A small sound classifier, trained from scratch.
Model: log mel input, arch swin, depths [2, 4, 4], widths [64, 128, 256].
Training: adamw at rate 0.0013, 10700 steps, batches of 128, held-out accuracy 99%.
Data: trained on telephone keypad tones over noise or synthetic speech, 39062 training examples, 35.1 epochs.
Rows from block 5 of a small sound classifier, named by matrix and row number. Rows with one number belong to one neuron. Each number is 128 + 24 x the weight over its row's rms, rounded and kept within 0 to 255. All counts start at 0. Numbers have three digits each. After the name is the row's rms in percent of the matrix's.
After each neuron's rows are labels from the 100 clips, of 14976, where the neuron reaches its highest value: "peak on" is the class under the peak. Only what is clearly more common there than usual is listed. The data: telephone keypad tones over noise or synthetic speech. In brackets: how many of the 100.
# fc1: MLP up (model.blocks.5.mlp.fc1.weight, 384x128), inputs 0-127
# fc2: MLP down (model.blocks.5.mlp.fc2.weight, 128x384, transposed), outputs 0-127

fc1.381 045:138131139127125132130108132100120115126183163127030111129129125143135133131144137140138125129127123119120136128121139116129127133127131134128128135116116135124126149128124118161109124154131131089117200083110131128164125133159071132128143107227123129100120129061124118153132118127197138145135128143128063112100159112119123098126129138121133125119137141148136138135128140131128141136043
fc2.381 043:126130063132137113124126200194126127110125127128130131126172124129128162140132125099125115127132134108128117130115125124129130129125143114122133169121004146119135128145128111140131131159129130123114126145128076115127141140126121121135124110121129120145134135156131119129136129129109126110127129128173129129125130145125104121034137193120123216181128105124126132123131098126122127132128
peak on: key "5" (26)

fc1.94 138:200130152123127154129126123121207128137194118126136132130142144121127131075134127162125149130146143132129134118115138128124129144096068126094128050128146138130118128128111136123134114130087069129132128128141129135150133161102134144152130124178128093105164128133126090107104068129099118152097126129104149112180127195117125131126100123128178101130126129118146128130128142128140136096126
fc2.94 102:136148115125135128128130122127129127117135111129164153128194058107131129114106187128133103131076128125129128127161127131100139123060172130126140128128103131131128128132125138136127127071131123129130108122129047163088164124135128197128097107128130131130128128134142144132128151128125129115100126127130126128128128176128141132018127124125143118125126130137125126178126177155125128129105
peak on: key "D" (25)

fc1.210 019:134126124128127131115126123128126131127122116125130140128134088142121104133128124151127136128124120156102140019135142125151000138133126116128127129126132176131136123132113132122134135114128102126171128074122132122131130084133128136118129145129128117095126131135126137119126134126137088131143119131126128128123079130166126131132252128140074154110123132109123131132143126123133129128133
fc2.210 007:099129128136130124142137137125101128123127126125130136124000129112118156135113135118125130131129132085132128126128127132054138160127127128121128128125129179131131129120128129162118130144128123129131126127130120126116129127116130130125123128128134140130127136130129131128131129123127127128128117126127132126139130255121129129136127120126127128134098131123125129127139123132122137126125
peak on: key "D" (26); key "C" (25)

fc1.111 214:135161156143126136133158118122117123139138120133153144123152144144126124123100128132125111129141143122111109127164137129126099121150072121105167091130137132189164138130095176107124101126045136110134140110162101123128128130119101134162123137126108136129128153136035129128096127121144127166099080128098125141134188131133149084151111125195128133126144125122144080119126164091121105141128
fc2.111 225:127103122118136124124106148126145147115127189120122124143129127124140150109189181148128124124123118129128167129122129111089137142091152151139126132083149106125121097129166134148138143160156125163152124123088104100127148105129161179133138102141128114081128110096210131120133119134129129132093143140129115047130094151143080120129129158105099136128107118131126139186124088124163133088130
peak on: key "B" (37)

fc1.88 163:110143127135133156128128122038133125187131129138126107100149167070138054105113135169135120132120110126128126123132128181137132107143128148086121113131170128174145126101148087087125146123084113138129141110120122126164141128111108122121142134135120164131132131119136149097087041122167133136134099127120126130141130171100127134137106129126133125115120171129132123112095124182110129116132
fc2.88 152:112137102130128146123126141195124127129133117138113136132186105185128138138144127123128006152115128117128128115109128122138128130128160145117140160130128133123123128132128130127126117145140120133124130131124105111130130128123128118129127095125116136130134126090140135140218227127129145123128135127132123128124125133115127126036187155097146131159130094147127120127104140128128128128135
peak on: key "B" (26)

fc1.123 111:141158129123128131129128129115131129164121151119133139095150128089124125123112137144111146138167128152129135130198136130122131150129115075125188083125129188128120127128133131143139125127121174126147128127129070126123131127114128188145129107128128129124123134146120127128017108128146127212096105130128128119129187165124087129153093118158130091128107131119128121137129128128128166115128
fc2.123 054:128131128128123129117131117139129125128134119128126048129195125126127126129112125128126109126129128132139126102107122128073122123131157132121149126143109155114120128129128132126127127115143157193128123111131077109132129107130130128113110125138129134114148123140135137131072123133079131107129137044127123074129128156131157241063129129128130073130139122129128124128111155168180128124125
peak on: key "B" (30)

fc1.175 038:138144132156131127144128082133135127129154165127126061128130129105151119127085129180117104111122128183125131132128131128128111129138132109050128120127135124093129157127141141126130168174165111147142127047157128127150127116102132128094169191130121126159127143129128136089140155126116165130110118117110121127117054206152148128124150144140118121131134137152112128136124116141131134091117
fc2.175 024:128140128147120124127126162140100130127130091108144118121178129135052140181118115068096134126146143114144129127102129129126137144140114097143132118137199179122115140128125132137128131125129126113118088163143109135102126125126130125125110093119132133135140136194081127144116041121126083121136125120130133137125182153118133127192134103140134117108123152109121131126202132128126136147093
peak on: key "B" (27)

fc1.183 151:130131156125165128126127118062188121203132139127130099122130131127128079080071127174126125129174120130133127127130128161133120130144065125130128122129126132170135121121130119084129104121067130112140144127127101125145129137126124138136141127128123129084126122129123126089076100128109126156112128128076128127145128192106059128149127128208132127107124138118130115123121126130133123120135
fc2.183 135:128163128125129126113127129187098128118133128148125124132210105163145110134151125125128029173088128125126127128126102097129121094129157135134166128128115117142148128131128144131132129131137128136140110131128044123131132126129128141132124086128088130127124125096132127130179195128133136118127136130128121128065128158139125101063155188126126130180128109129126126128119148127128121126115
peak on: key "B" (28)

fc1.215 150:128164116122156134128128136139126128130126129195124144096156135124133040129130143128106060148138126125128123124130039086119114122128149121062186127132128147134162132134122130169105128121123117102134104178124127138126155128117128128146134060130133172128135128143111131131134124121137136126128125129128125201075131130189098110125131129128108112128136130108110095130128122128120123119115
fc2.215 208:104057117128105128128128100077149138109131128119141127174085145103144176127123126155159199107145130130125126108094169128128145134135110127151075152195127132129128166128155168125128167126126131163118160127128158121136067116132127109118131184090127134127157154132147119122123099127122118133127115128123128128141125125126138115195070133127104157080135137136129111120130154128121128096147
peak on: key "D" (27); key "C" (27)

fc1.199 048:110139197131131111158168102131123178120109095139137145137126114127121080059125125145112127143136120125144184131112128137128143132127089128125137128119132166132128126129127128144127033127134126053185124127133130127113131093104134143148071126146107141130160130128131123096127157138129151128120125110132138141087133134128129137127083079124137072142078137138123120133173137134112102132133
fc2.199 047:127132109128161149132149119119129115157131105129143124127205137123128110110114123147128116120131120171129125118143144148134135123146123128110151127136131129152120132107126135110127119113122123123129131136145011129135142098127122127117119128126115146133140127191117139130129115130136141128117109129120130151127106254121128135103127129126127179029142142147126093123124162157106125135127
peak on: key "C" (30)

fc1.109 038:155135139125129157155141086132129123151117119134150183144128128131134100114095126133079110139129129132140119140118105090113113141125084104126135125093155141130129096135128148151125103037125130108123125130239127132120114083097129157144039128131104128112118136130128133119126151129097107131121122118130126144154127131136130138128124118124130124149075130166123126141173128150132107186145
fc2.109 033:126135105148153151129157119105152124157165108129130120125218136122117111095108140157129109130138114130145132117120134165133130123138086135101162122127130122135112128105102134084119091135125104129164094098175033133127169103129123148120126127136125155127133116203124148147128128132135165128103110126170124141137128206106130130096122141129124170106153148143117091124126151153105130115121
peak on: key "4" (30)

fc1.96 030:140168146140129108139166136138128117123116096127131166143129142069119068114103128119065127127141128128143116138094130108107111136117055118129128117097185139129129099185126176131131108104119128098118182141165125127111129111086132129147075118090128126114134118147107135123121159129088085132127145090117159147161156129145124148137125078150168138114122134114142104135161102121138109128166
fc2.96 028:146158125152156148170166110087135123162178117149129123122174138125120105114110131153129084131125120113162126127129129132123135106133158128081161115119128127147131128101118136105117098132126104128162131111143060125132183104133119152127080129148126170124109115127189177130133135128146143130111107123122121148127098229129133146076152135131128128128129181147106104127118162161104127127130
peak on: key "4" (26)

fc1.36 048:139129149129138122194135101133171126120074100130134165137128130136126098055115120135086115133132116129150132147116114122111129136144090127146146130124141164126119108129128181127129102099126029109128126133147126163126119092119136149149087126129108146172169127135128127120120153166124147128124131052133149141144119132121129145122120084128149075130099133141115124164177131148099113138147
fc2.36 047:127126108128164146138152100101151107162136100128140129130209132101126111100104124154137110114130117133139126111155150155160139114139123129100147127131136133143117131099128133104120116127124121125142124128153026126123151107139124130065121129128109149129144128190126155127156123131134134123114105127135134158130113199126132150109111121124125177042151158162121091120122150165091121124133
peak on: key "C" (29)

fc1.32 030:140131176128132098128141127129175128126132066129128128000128128139128128121235129127117129130127128081127128171133124126127137094128115130135127130127143127133129127131127177128127112106131127146123126101126130142127130123129128135129115128117125133117063127125128128129153177128112129128095132128132128131130127115135132128119127129137128152127128181131155123128132061131122124127141
fc2.32 007:123131130129165094129135128248115102128130121124136124138236133143129132152130110119105093111142139114132126124124133119119127138129125130126147134108123154122129130137129142135127127149131127133124097121135037122131133118131121158127107124128121177136126132133119138143147171128128127126132128114131095135090130188127135121025123112127129127125128124132099122130127132131078122134117
peak on: key "4" (41)

fc1.48 053:141131205114112135158153114128147117148130116131138141160126125146100079121130129134081124144134127128149128128111124138114133132110001125123129112104178155128128113122139173134122074128126127117125128151148134142127146115112140146143088051125128142126141125141127128121126164128127141128126123105130133133134156126136147152128068069134187090126127162121126112125162135129120125139129
fc2.48 036:129133106139163157140186111118164120176150109138145157119162114087134092094096125205138119124128111124134122108159129150134128104145169133086148126127132129140132149098120131094107111095115102130155130120149079123130158106131120135099122119128111165132128125163137159126158130125145143125117083129112143174124118197120122167074127132115118130105131172172120090115125164157082127112127
peak on: key "C" (29)

fc1.130 116:129164126122166130146126172137127128141121133191124158119128131124137099127131144128051070170125087125141124145130094130118080084127142130092201120129129128128186129127122155152125122113107118095136118160118126131127159127106129131134130060161132126128136114138109132170161123110142131128128127128123129183106129150225110128126128127094113102129128130120100113129128116130128128123128
fc2.130 135:126076109127132128128128093070144128104131128103169121169119150085163131126121121164156188105145128132122125113090151128132128118166104127167089128178108131131129146129149134123132159127126133152107166095128122125139048097139126121124130184052126131125129146132125113120119080128119122134128122128125128128149126134126130130192061137128126134078141138133129109117129161128112127093143
peak on: key "C" (32); key "D" (29)

fc1.150 117:130128136166138130133125097129131127153127121132129147124128131124127110129122141142110117129128094131148150129132083125127069132131126071084241082081140137124125125126126168126133128129128126071227127128116080111126210122071132130135132077135100136127127127160129156126128128127141127126118127131126130134126123143133125137127128086165130110129122150135126120135143133154128135124126
fc2.150 088:123129121116137130143129125000123127124127124122130146129157115126103127128124128128125154122141116143153140063120130133121164148119123129132126153122128165128075129145142129136108125120135122153119115124133106139116082061133134129029082174127130143125157130178130129128128127141103140127128129106128142131167128188122142145136110101123124105102136128128119128132136128193128138126121
peak on: key "D" (30)

fc1.194 027:123171128075073143134129113129113127133166128132131127128131123140128063128146136121181119148139075127127124103128131131125121127128107083061123117125080147130136146148127138140145119167128138120203151147155128128125123122069144141196087107149128159126124148125107134128130139129112187109126127128128129141123125135133116119126127124126121036141157121117141188130114128128124124118109
fc2.194 011:120140137117131124135129125152124134141129131129136135120128108079130090141113104119083113130142134134125108128131127122137126139162121120088129126133129128190140132129126181117135125133112139133107127199156116137139127143065114099167118127113124135156116136119106129073111110122143125130137103132103164131124145255117129122139160119138115118155110125099144129105132128111122132128124
peak on: key "A" (25)

fc1.321 211:130157141122126126139144097123125113159148144158158138128163135134142128086101156172111112130125156126123102133130130123084107111127038147114179131127152136208151131131118147132123098131041126133126144098159099129118126156123103166163120124131117127092123133122055123128111128125143128143089098130111126131144175132099136107142103128180126143128145104095125122127128150126127121129110
fc2.321 231:112131122107141127137125154125109131128121170126107137131149126124130139107201190135121079144107128121132145127121120118060137128097169167132140130087146107130128105121145130167124122164134123161149118107100084100108149118126159198134135085141127117103128113057184140127140132133127142130083145131129109072139125170129105122131170146100124127149089125129118127172121122125150128117117
peak on: key "B" (30)

fc1.8 207:135159147127116128140159110104127119132133143150150148128167153135131119090092153145109099130126155126117113134130127128078093118138027123115179127125139129207168131130110140130130095124058122125128146116161099150110128132118128163162116126132131125096122146128062122128091124127128103148110094128079125136136178139130144102158099112157123138131143127107151080132129148115129123138122
fc2.8 193:124122123116138128130118151129138127117119158125109134131135121119140144117180206132123093130110124125130152125123106109055139127099187171133137124096140126123124098132178134181125124146149126166134122123099093100118147113117180180137129093132132109093131113068210137107129126130127134127113141130123124053131121141134108129130135134115121118132090118129126141169116130126176132105110
peak on: key "B" (30)